Rows from block 3 of a small image classifier, named by matrix and row number. Rows with one number within an expert belong to one neuron, the router's apart. Each number is 128 + 24 x the weight over its row's rms, rounded and kept within 0 to 255. All counts start at 0. Numbers have three digits each. After the name is the row's rms in percent of the matrix's.
After each expert's rows are labels from the 100 images, of 14976, where the router gives the expert most weight on average: "colour at peak" is the nearest of a few named colours to the mean colour under the peak; "lies over" is the class under the peak. Only what is clearly more common there than usual is listed. The data: drawings of small networks of dots and links.
# router: router (model.blocks.3.mlp.router.weight, 64x128, trained with AdamW), inputs 0-127
# up: expert up (model.blocks.3.mlp.up, 64x64x128), inputs 0-127
# down: expert down (model.blocks.3.mlp.down, 64x128x64, transposed), outputs 0-127

# expert 11
router.11 111:090141141108140090131114117102102103125107079142101169145139117140100150089107156124115112146079138170119100121120122086122149109105165166114099072111121127122102141169108110114138139085153165118178108126127119124154126097168146096158076131119121119135151134109097141142155135134153134139116125091120089139161111126153165077111096155126081144136152122157126113160133128136133151122153
up.2 076:099128191157128111165128128156128140081129128116128124129156144128165146166128071142172131100094111130128110128128128167128128143077146160128098166132117151128128128156128128132128133186148128152128145120103128064128128126111128128084149128163128125128102097129128076128102128115164128128128148162198159128128128130128128128160074081148113113144068128092127141105128151128153128128142
down.2 062:128146072151108170120128121184128128128121150166128128128128128163172179079128128161148152128128095128175104128151149175135128128128128128097173127146129082128110169137128128128155150128128105131145053128153109128142132120128100128077143105128128098128113128128128128128128122128095111169099128128118087177128067128104128161128153168097080147128176128128109136128128125128118128097128
up.3 072:096128128160099128071154088166128129164153133119128129128128128103128152128155140149128135124163152128106129104154128128128142100084128052128161128128095100179163134146070068128108128136128141103153128111089133083124128105125128128128152119128143128107092105117098128111128128144099141128128127128128149109090128209128128128086132165128153112128171099128147174160113129166110128127128
down.3 069:128128134128128095128131177142151128113128128128085128099117128128112118070172128128128128128128128136144077125164170128089141128129109084103167128128091149128128128101145095131128128133128077188128105128128106146108103138120066128099128164128128133114150085087099098128128128128152109119085128150103157128128149182171115112178114128128128122083178131128128095128152151078166113127138
colour at peak: grey
lies over: dot

# expert 0
router.0 123:171144148130134092122116130178100092110083118156148118117101152126080102089103144146179140115137088130157137110147134093118124137118126105106125115139096132102161121134119116125143148161117138096107091122119089119155129169152150152180068102116137171182158138136099128125128132136126121115151146128155129092118137173145156148156123126121133142149176072108150096126137103132152137155125
up.3 092:129176133096102144128138128128128132128171108128162114128163160107070090112130128128122088128128082128072128128073076157124161177128145135120128132128128128109128166128175134076155128128128146129093157123128128128086188136128128085134128128121128117121136128128128128129153128124126068128164159124131144102114105142070105128128084128128099128115097128128089108174149129161129157135153
down.3 098:087128186128119136110128129128161128184120090128128076128157091111129150128140156128126119128128133088128080097154132127128079128128150128128140109127114142112186142181168137128161160170128128128115108128134128172143136120113111143128073128128135128106161171101128128128118112117122128099094150128102128128128150146160129165140137199134153107144128128141169128129163090105140100085174
up.4 120:117101128120128158077108128128071118142126208129150154152128164092154154164103082132128118118140120126153156128101115102134157128128121161101154128113137128147111128168128170127064115128124099124132128128128156115147143143154190128128153141127128136139110128133111137128122077173151144128082080118128128173128156120128121100174128128128129155174156128102123128175106108139128128167117
down.4 102:120158155128128128128186143128091154109183100128157134128149146128128128105114128162128170146128149094080128128128128097172114128140128128128130138108115121128137166128107028122150146169128143107109128128128164137129113088088128125062177128128135091134106103084128097154106126129147081128128128128126169109173128075128150098139116128127158130128141147131114113134119128113139105164124
colour at peak: brown
lies over: dot

# expert 49
router.49 089:109209143101096161116111136121135093145133112164141156119117124119110093105107172135137091126099144116127130154159158126121151127148160152140137104140092100138138161115156105133133150098134141146129094096109087087128096114119107136142122124144127155113158075122129115125137145160139073126148116095124094127116124121153127157091134202101123103122136109093175140139158114135158118085133
up.2 086:128115082172131154108167100148179114116112128154128128123077128128189128126140089133179109128128147116161152144128129086128105134095128118112156090128187083112128134152084128128128124122142090118142128176149107128106134153101128103150148131128128110152117173120126106124128134140134125049157144128128177104128085128133131174102128126096122132129136181128112128107094128158128130126128
down.2 084:116128105128142106128128128083129081138173107132174128118167105128128097128128128146095128086096127128176128128103106122115129128103090128128156099143128150164161158116099134070120128109156128128090142128120161171128148091165098128128170136100123110132128168148113128145121128086161175128092128063128107107106102092143099102170128128105140150128110128101184102128156113128125127131147
up.3 090:157128128128128113136147109128128157158119128136127145134128133101112090145133167126128128085085128128106128143149168095098162111164161172065128100134094058119128128128128119154099074097127158128140128104158128125128128159132101118182137128066128128171128128136150074157134149128106133100128099127194128100128130108127128102177102154128138159128128131143103096116142132128118150099113
down.3 098:105139128150128160185093114128128070128128128110128161152128128120128160143128128200100100128141114128201128092133176101128128152124128122128093169160079130128128135123128152128128129130128099154174097116128110128098143128128191108164089070158141115136128154129128128117092102128132138136139128128115081171128128163121128128124135128092128129126128112118141114071102104156110160151125
colour at peak: grey; purple
lies over: dot

# expert 43
router.43 108:123127151104150082148123140143086152097144140097099131116139079120097108087145158125099097118140164130126064125127141128129136143139146125148142139093121130110144097150147135126142153123130145102148089157097136130138121097139129175098117132196134107115172112094134073161144113134148094110101129106105109136127125148150121159160109175142062120123130104121130131135149076085147129137127
up.0 083:128130101128153160177106137115128123150110157160153151123129093098151115155128122128094088128124147077118147182128128141128134150152108123148128087136128128093128128148128083174077128128142135150138104125144094115128110128128135177172116142119128096095130128093075121159184143128105078128157128158128088145128128060101128160128128128128147143114156141119128128139108108114065112110143
down.0 086:094128121102103087083165128155143128128150124104128139097159178130160128128128128165193128128128176128107128128145121098128145128129090118100128120175135203128128128128130128128165088173138128114111164128090097138128155145135121161128129128099128096128128128100128128141128145128160124096084106128103179128181095108107128128128095115128128128128100165113128144145128063128169120128096
up.1 082:128149128128128089128128152206163174148128128175128128149128128128192128128128133128128128128104156138128128128128128128139128128130074128145164066141127077147131107109128128128155119161128100153110128125128142128139179128140100147128128115145154128071128162094137104128132157088110132159128087131143128196150152128086128126169107080128128128105140159159128095159128103083136128128150
down.1 093:128153128128072123110149128104180128145107128137128128109126084143156128107128104163091090146131128099117128128158118156147128128144149146099119128118139128086182170168081185151093096133128128134162163143105144128162128134147107168112128128116127128139107135128176141154128103113162131181099128127136096141128128097172117128078100103106128135128148098171128128112082068128132128128120
colour at peak: grey
lies over: dot

# expert 56
router.56 121:122160124127126137154161166148124112138133100176130128099091144100161106130135121120105118102101123124173100077146149102121081119110142190124134134095112096159104173152127111123096152141095159098103121098077156150129108088076109167138094155141119139154152100130139162126146125142157128172145128096107129157138129159166141139144084141108122139134140127126149118131149133100109124098152
up.2 075:177083107125126087128128128129128128135085141153128165161128116139129158166065128128128116128113165098128100128154064128128079079128128128128082119120120140136133184131156104128128114106098153128083128128128097128106113128128128128128150140128085157156116102133128128142128128113089151152141128123128128128128128128128140134121066128103128128192128154128128091160118128201065117128128
down.2 090:159166128152145123124136128128132151091128128128140116117097121125120159090212090159158128128134100142088121128084175141128169128128188128109128128128092089105083091163146128104156136146175128128171128128138128076153128157163128128119128146128146157149128128094128128128142134128166159129128147088085114130113096129129099128128135128128112128128128067151119085147128101137115161115095
up.3 082:164113116128103155128087084128183098128148101128118108178128122128128118170128115136084088100135129128135128156128118128128089077161148128138091128149088132114128128060128128128101128128118128128198128111161100080102112153092128105128114097128128128123139139085171128166153128139112128100112128128136128076138155160128152128154091128128138128155113094088111128128105128098170152128129
down.3 086:128128120113125134107119174128128128128163096091148148128136128142128112122115128067148107173104161147138121137146142149098128062128156128138120097128099167128136128124128128124128182128157163128119087073107145115128132132103091058177149143080128171128156106114128176100110068128101148128169141128114118164109128149142147135157128162154128128157128099128114128149128098128158136128130
colour at peak: grey
lies over: dot

# expert 9
router.9 105:091141140113141156160125081105110150127094155131115102132139122156091111116170139147118143126111136141129093129150158059134122099163130169120125146151116095160172117162099157149140144107146164130135131086116096141148082137133115150176113130165150151161138129122136114129094167115140128110159096148159130176128103139126137094134130142123146089130113067136148131130110094118148156084154
up.2 099:128100170168113138143129134128122083158135172078097152128141069128160090166128128132141128129106119123123155096128128112134094163148100128129144141128128122108155135154122168120123128128130135140127126108152128121108099119084128099111111086128078202128128136149145128128105145137138152109172096076125079122128167100128178128099141147102117128071124128097128148099087114107111125107128
down.2 099:139147128106088152183117135128140141093128128135128159116092139084126089128172133128155171101128058128163164174128128128128128146128165128128099129127157145128141128128142115158127113111127128144110116113149116117128128086132162142128139085101172136129152128128074128105133140152078086154128164178122128105098120128128097128139107158170179163127082128128127128179116122096128158128128
up.3 167:128093086153103088153087106128165128097117128111112136102128129126128134162128157119134153177114128128095142152131163155139137143135172131128124152164111091118170163145140128115128127116115103149109117122146128099128131116107086091106136128195116149120114128160128169140099128088128154148163128164133156146110084125150161136128142173128171128105073052108113163128128128152137125128123
down.3 170:098092119121088180155175136120128128146164095158128128128123128131132128149091128121128090128154105151147128142094128119128117128157130118111141147157127156157122155082078129128147128134148086128175128100149165167130149128110091128153145138104103143134204128171107135132125112091128091119151084128096104128116128098146100128177128176128122152158128154133128121151096094177139128128161
colour at peak: brown
lies over: dot

# expert 33
router.33 104:172149156100124122169159138143126109155129132165143166099140105125119127128118140113101113137098127118108126136134156129107123122130121156148137106112134114143141165133113154108179114089112140140141159109118108120135133149138088153145117090134180137126094099100161122126111163133110100190137135069119100090118122155164145145107132205095115115167106108152174128130143186106125135106117
up.0 135:141139131117132141124191128101155136133133149128096128119172117121140176102128125128119112151123119087077116172103128123099128128180120149060128096121111103127111134177156106109118126205113128141114095133128119183126098139128128128149135155128128096128109101128092128141133137095146109104074109128143128085119141128156128129158119153081128106137128128152127086144133135091105164088139
down.0 125:139156071153110138129128125128163147128128128170128128150131172110133117088169078177162119176128078171124128128140091128142128093154128076102126135128110109148102101142117128117153101128128116149130105137128159104132128134145082153128128128089087125115135163117155160128128128151079128142128107170128159128107128160123128166107102128123120128128128100128051152129160131087130083128128
up.1 107:128165128137136128131162124128128109148167109173089097100128128124128141101128077097128104150092150104128158165128142113119104113137104120103136083152114074128121170128136114131146128159128092128142079093128128114128144166184109128190134170110138137128116170092121111129128128094075133106128177143128115128160101128077103148128127110128132128128148085128084128145128128128106183128129
down.1 105:123180081175071091149128155115106128127089111128176137129128099137138128091159105128128128154138152167109125119103143097128106094160143158128129144123137128154113128137160128150128088104101128128128131151128094118130104128103152112145128088111075134139113184211113128128096167104128125134128128106140164128074140131139090104128118075083128128128122128112151128110101128153128128128141
colour at peak: grey
lies over: dot

# expert 52
router.52 104:115132158103131127171103144089092098144151129122120133152139095111096093128164168112116143116113163108123091133123163154170139126072143133130111107103153130106156144117121163140153150095128177155151122106089143138158091151119076171139118124111159145135151144089124136152161145124154098132150136185116145152091132142133123093115122142147116125132131091150162116147101132138160097104175
up.0 123:084138128128128128128152161128135109172153153123104094099137124128083083142110133150128128076128105128128153086128176115102163144128109081166118128128111140111109128118128138116132154128105128077105128102128167170143129098077117116132141098158158164128128128157081120128128108137119149146124073128128103166139128128160128166164069155115161137132127132128135154128089108117119128128194
down.0 125:086111128128122123156135109147127128143158141111089140128098147128144077190121120128128132092135106128131185117122128128152128153128121119103170110116157103148172137102128128111132171108118097126116143151124119161139104127166122106128130169167100146128139128104128128087135100155128137128159104142168105168154136089121056091152094163147090095115095170122132094128078128158128128121123
up.1 123:128139158070144115140118101113087112143133096117204154114156128104086090154128122101123128097118147128139104111140116151105133117094134104142125137099093162152151136141186128143116128134182097103128128128071147112166078086088128124086128128127117120148149128128075142120112158150170120128085167128146100128135124128119161134150120168143165128128128115113137128128128137116128099097154
down.1 128:131111140113095128128128095128119131134102127149147128106149159105142129155128178128087128128145103128098131116118128134186128144144128096139128167095128101129128139128070128128174153124118078127164113175128126180160154128162128156173087128107175128093111128126121111128144128128117123128081128120078155134128133105128129150149148132139049107136138153147128119146087087169146138177110
colour at peak: grey
lies over: dot